Rows from block 3 of a small CTC image transcriber, named by matrix and row number. Rows with one number within an expert belong to one neuron, the router's apart. Each number is 128 + 32 x the weight over its row's rms, rounded and kept within 0 to 255. All counts start at 0. Numbers have three digits each.
Before each expert's rows are labels from the 100 images, of 14976, where the router gives the expert most weight on average: "responds to" is what is common among them. Only what is clearly more common there than usual is listed. The data: short English words printed on busy colour backdrops.
# router: router (model.blocks.3.mlp.router.weight, 8x320, trained with AdamW), inputs 107-213
# up: expert up (model.blocks.3.mlp.up, 8x80x320), inputs 107-213
# down: expert down (model.blocks.3.mlp.down, 8x320x80, transposed), outputs 107-213

# expert 3
responds to: grey ink
router.3:131132118117168170098094111101187145119141084170145106143125135131123156175138162117140131073172112123104152143193104114116147130139107093063090117072081137216158115127165173144154144125099095122102126137162129121185105181125118130175105127147142091114106179114180145105104125128070100141122113178125175125169094130167098
up.0:148143173133110135115158081100171115136146093134128164149192080111178117132134195160153187099165165098178098116183111147178126171116147167104075175162177119082159086080122159082126147136156115133146135124108109118105151137091133186103131174105100076118087100084138128077110126141168109116115154066082159140090107117113132
down.0:116054109125188080170155098114050156035156140214125122174093093200127162140130158140151174121082121168152173123112087097131130141122113141121148097164142142144117126184139202143151117130118152115172131105116120135098140131137199145181074132151142121119048190089170109139152096131101172114131146124131142101074083185183113
up.1:105151117121115108146138165207143113117092120089110153145172123107127146155130189159181112103140149133100102090158153149089119103167125142139106084117124123138151133156145128144140098104143121126149086143146189195111117113075104183089070114130133110142079116118082126081146133132157193130110114139142080120165126132086070
down.1:141125143139124092120138156147176158079154125109154089119119121091144061164160128161119211139157064150106116114079094114169128137130142070130129112189074165139155118121104123115134180096101141183158154097104116138121108121135153126143116095153140142121065148122134154111176127120102133133146110092141136101121130102139110
up.2:108134084131132143157062134115137121075127126098140122125116114063117097089137088099155051128120131153179105111125134147102104084096127128094128139093055093084101146150120149137148211141151128123123089124094132075126051114174105161066120176132163102136141210157059179117150092114161133122149118090127076147145140084120116
down.2:142150194179180134087111072161138096062126102167144096124103129115173146087086107141111119100196110142124137123138131121131141091137092089128143124124137209096088180163114127120104084098154191164091148074187212143113108069154143169138141135173100144131120154080144138144147151149185111108152087131178116138120145114110109
up.3:152156109081163135135178194114169106115073120135148151143086054091118115164144100131104113083104072145125140102135114102111117125133129124098152157190117112079196170163129148167102152155109160151226108183160136184098111204146097147167051127157110117121098137083145155108127117129113118132138163079133155129087165177110113
down.3:141124078113131165141134142172134163134101152091101104117110135135142112087121030123181109101163081194104130166130105134174148150118106116140094096122061113098171119089096170176118155146155070129104129169129144072115171151080123146084096068106117175096090080156136146113153135090114105086095142140119149141208174163128154
up.4:153148166097119149118138078102126155114105107096114139116127123164116128103178123128109081112133157140095076089110127131153168174130121105174174137212186121150078128192164107169108152142154100140132118133194113126053191164132089153160120073143185136216139136133109147147165091106118090110145102163133128072110091096125091
down.4:167143157123096139113207138118127138159130143181092147137123191151128181112129104122129146175095075187188125100174140105133165161188110087107108153092188138123102102139141117178129149150095172144085121120114137088099173122113161146139104135106077126121182127153141146136168156121152113107210142126103110146169135123128096
up.5:095096118098175114168131133145174084136126153131117144142142136193112139100139164114080092073094126097103183167142094102113124141097097180176145081134182189131175171151063114116067161094152152167136120088106159130094087154143146139082162113109097143158124147082112094110086165082172087044177177124114127121137113088140136
down.5:109117132154138124091197158135156163094105138165145177127123111132115122164120118182159131134116096141162140114096107179105193104114127105187171103129144138120169090171155159130130140140142098111145110091091119089090185143078166083135096163124119157154118161107151143131111063119233162169159119136075133122185101155144057

# expert 4
responds to: the letter i; the letter l; the letter p
router.4:090103091158186108144114148087103068119089130142104097141116112161111099135162206123146134166071144107127128151133145173102081087106075117145120104158125170148123089139159115083130159118144101135133117100137124139116081143163143146079137065153079142172111163115130162132114063233154086089145148118087127121155104074071075
up.0:139087158125140112135136146150132129108148119114052131098127183123164113112134146157097101133134155136130124082172153149106126041172127125147145156129119149049155077184135201123169151098101131093119096148182101161117078168124122173147057133129062128117082085143098116172083176151106118126126127130159165156176141161201152
down.0:094107157146081127067160160125136157151141227120143133131126146156156131122151122149186157149073081155124152122122075085101129157123172119169116111108092103174121131096126122155112111160158093115120098057131101091132148179137197055130058067063161158094121113074104130170150110093085130096133140140125123125121093095175123
up.1:165161150158100133130101125184177155082161147171161205150087134167143101091145104094134136130100127100142174117134121153098157073170084151150128050124164175145128134120114099075100108206156152109119146106126143131140173140112089109126097195115079128119103135142131104156178124132117093191138178081112148168113085111115139
down.1:119123095163145080072127111133147076125168147127155119119145159094159142166171141140152108165122120126134130127158084163112154089158114136066126153175219140112163124134100167088122099169146065184158141145115160067139165170137092111118135130107141037100163136169199093138134073145144158087153135131151108146128127124191196
up.2:065144097134137109170138062057134087135115097127143079097093119144117079067087062114149149088114112155107134156117118089151160091109136103164164140096095151084082089134105069170108170097094067093112136132167176112189133110097133146137128133207062136174103093140188113118115105117139113130128134093176110127136114097084159
down.2:153093142223116084100117161154122146176174167110093170093087127126135127129159123115108123072112155133135130103160130132118125145163092107168146113177114148133115096144090121159094119157125175139098144178106108063128123160150143129090156055135171045172110159116096126154097123117176154178133133154118121131075141136179164
up.3:175155071149114077138148170128145113160175140132072121091108140180131149121161139141159072096090150100123120100110166157109091151135107139103152155111093125068109107095154104109124095140117136175117119177116131124176138148171153119116188104119146174177116083164125136132140152136127171109096171190126152117117100110156136
down.3:123125197170137070100106185114122091136081136068145155123132164145185193133167149138149140141149065172161154148125170132122177120096149117132139136169121062124102118122156133100142133157107178106109142129057205128212118141186155148184195173133110114161148124160141152114091165134099092120180134094114105121107153047135163
up.4:160145184103134122104128130113113159127097151166133169156129134126230093113164091112119156150174180158184126169108131120099160150218163105095151093104103089149132083118032133165152131138155142082135139148201126104083119037153155107140151157128155130110167092093136174103098151140093135083104157142170136088166083118104090
down.4:121127121170132143117231093138161129177103133067107089125153140135100085127177131200082118161124108146165117101135111149177140116124127122197101097162130100179163146087141079106158130090157108146139166111132103124100106204153086179102128082159117066109156108088095082055158116183135118135099093125068137165178125141130178
up.5:174139057068090118122108161142144121109155111077152106147113079165079058131139129100105107184081171165134107138117148104131048147127118178125141150162140159119129123159155139087068092130128181126045078137093159086123162140119128187159139096116139099112136159150101105148144142117134155132137180122167128192154140151126131
down.5:185156170113176155154148106160167108137161160204077213097123144124116127149145145179145110150152109134118141121134144091112170134127115084137137068118145161074108120152110122074101139140090162106087195126125145099164117119097206111117158145096119075158111075177136121152175131137122074091067116146118064097189161148122148

# expert 2
responds to: the letter e; the letter s; the letter g
router.2:126083142188127150200115143126135136129157107101147138183180093170164163098185054101101123143139177221174150121137100148151187212072083195172137157140120120106084132099149175171131123124176202186170148125113082154122151115163118109167097061112167153129105101127135122107102163134075126118106149126108154125133114091105151
up.0:118133137123131131127122128138149141148146111144092175136097145120161076114117151078075138108079028132179159112157121120121165135114089132099139115091155078116169151118153139119084142100166154194136172160150162183077111148176073103150115165094091178059119131106195118119148122135088144207220114071135157145135160153124138
down.0:128148155139120193106117103199168110153137080094070125101151084138076126118160089168160112170122137087117148104116110144138146016137121102123143070119193155185085112130103159120119117086121112206132153118118166146079150123114101124094146137153154119137114196178129101080132067139078152120124083077121113150169143185142166
up.1:169096121129096145132146089148108133116081137114101122163119150113114114185186086116162113036124154161135190107106151197164142214122092130136116144149037134132123115173156135179145110138144132074097168152128131117181134175154157183130113097108119092103151102126118176082120083114145125123190112169169181126162123164108156
down.1:133135105141162117120112104135144087135153165105135149140123160181196115160121126151103133094077155090093158150158174133132089132147130130103152115120133128173159187126123149119119120137169076138162158132177110095131092161173067172063104037118162108133083176167128077132082135131132110145073164141098160088149119174070150
up.2:142091061117089164137132135102073128071090157111121132111088061126120185079119138157126177103058155175138185197079141112173098091110108162090165043131161107094153124148151116102121101124084148073199126133097112107127119141211161177053085148191084141161180165115170087123132089156096151176123111122142144154097126148094126
down.2:137077148106100136124094155099092153153146091149145140138106161159115153151147134134068156153140122156118158084154122157153133199185164140157091092103158151109145154108126107118143120097098119163109147123095158114032118124133101118166225102145133166129143174120129113119147179108117148159115165130222111178153127169194201
up.3:144168166084058116104126077130122097124090128179139093108105143221125146138104147158125076105128137132125130144072089148111174073145187115120110168105146113126128117154114162061128105113166094131085187129159126111195154100099163054133105154111050084082141119165135077140157103142114120131149095113034122119118179204158173
down.3:137166067122169136124117091115120158073129088125156179175144144121098116052096150111163168134071059105134187084133091151076132066110124116075087130127097097160104118192184136085141120120116126131102114138096093137125119084133102101145115095098154106112095092110124153070115115121134140138112159184117160129158132111129121
up.4:074179154129136118110140139144120089115143101159178161124138236159157087137117135112128096160136118143112122144138112112128158153163155120118151113139126140116107159126167085130171067083089149155099193121117100173136152153156140082122187180103142176099128143111104145153135124157140071097130112154096102154163115124079154
down.4:126124115075132147125059122102131067092117134121084138113118200083061168140141120100079090100053143129144119101081149122157071104121152125178087167115121052143159101124114114162159146161100150076158139195136145157174190133149091140108095163168130149107119099131103143068099163074132119108094135160135132137112076108140113
up.5:137131192098129162158048149049075109187145149189110137104128073101173135140130162117150083141112052198140104128141164145106133177144116125097132116147091113156128114129057150071121149138189068058099111161106185147152125146103137204117164109138123144179144146096142067098140154170130132155172132180108100093134125125133157
down.5:124155136123160126193121142142125122160158120104141169106171096148106134142123130165097101112180132132152132134125123112103089049120120114119096129133101133162173190131082173139124094167126088070170140156155093152160075145159133146039176174177139135118117155087074134114104130113147126078119071150117137088044101139174096

# expert 5
responds to: the letter l; capitals; the letter u; the letter f
router.5:108118096132123141126113174117100142108120180043135152111100165133190170166131209137089185128209161130124128074106119160096151136104097177152139149167183088149120117152115077110075151153104112173151158112128094133111080103129089144095141122163172144123050157158153134111118182178143125164101135080117157171132124150148095
up.0:148092202091133168112075194169078097120106182118135198105107153175175129145126087137146109127147088044211112103152127211150097095127183081116118070120114143122158147157140129175116202103168121070141093167110104176109087151090086101125086022127098116169088158124136128075095140095144144139117182097144120162093145060126153
down.0:164108102161086109165135165164134227126160111142111204132064185101160140081153124133097123137135148171184077129211126075144118164102150114174165128098121159108098109125118130111091055160162050130133092125142123128163064101113172153083084141091110114116120138076129087191116210128140157116087109134179157148084154168119137
up.1:115120188111150107156139131149161151105215120118104185170130106119074115137096070124111124111124159149142131151102135159184146174161108100121161192198191174129142147123113123140136095138080110071144145068157137136064156097083119140054112141136092083143176131194118107117070119189087128097106123135160112129168109144132143
down.1:104139150175102119165089102129115077118173148143133114137178137154139144158122141096131181131112118112164167135148109159161159104154158081192105104118096114101068137088098146121115165184127132081099119139109097155149139139113144110174157099126171119122109059110083133101077098190070104137092202096138176142158152116067132
up.2:058141136106096157147127143123102113102124138123144083167127165099131153117125127179130162105177118144120156165147203129114087178104173118147148151182147126112149070127022147140079149109096081150139118175148066152081081157106146099114128165115160093118057125133106130074130142191090122102168134172150145180115105111106172
down.2:105144098143124119125124122139119055180107154112153225153135133112075169089136138151124125098181173150133110178120191126094142167204147177134114137160201124120094144211111150135151144065106099123091124177124160187142125148119159199064099055165142134189127127118123176082082144135081106113133159118190100094058122124117071
up.3:098119105090066154080107116090147131136120095146173097125106134136124083112109163107119094119137116053049110093149189139131172140160134148066189176168057100112084129137162148175141120088113110132120081185077138109108145129114151138127160167155091128086097132095117109102040152122122143097105099140061096121100170166084163
down.3:148149135150126080169168149161163117198159148123110137185135155074151186128073113085114162152119146137151081160071194140117094112094166103116099117152143108109202114110121116121153152126112147110109112129142153121077179081047185137166096178153124160096124133120159126143126150100177096081163146083161168132146138149117104
up.4:140165117095089159128127054153113112112104104178148132128146162135122069142153103093145117063104063135132069154138126020128164156160111097116086114149134162145159125168087105108025085124063073141117165135150093134138078070100102130106069074074146172145134123101129146097103144129049065126181056084145120134176093092134106
down.4:210164096122167152098146132134094166139121089120129145117123155148149119122116118153124169104181173173112087090179137080101146117130076139096124133095107154083105042067121142180206187107131088131099167151117114132147107128133158167132132129156115149065117144108141167078225137104178175065122109118121121073103105178084188
up.5:120112103141117121120143138176138119105127170143093126100148142133081107208128103138096076187138128161113099101180143098139134071175159141108142100092168096124142142068124155142098160140101094172160109150166117131133051137082142164013105174065145093144153120173165160123150099115097071155100140101113174138058116086136078
down.5:076099142095072125060141132086180089114113097112189143120153170108160110109181083084154151133154087177172159143134137093137170141122153117122148166138148116146206131114097183162142183140176156160116090025105160115125058172102116154103202159106074135149136082142151198095110184108127176126114143071096104144146125046095087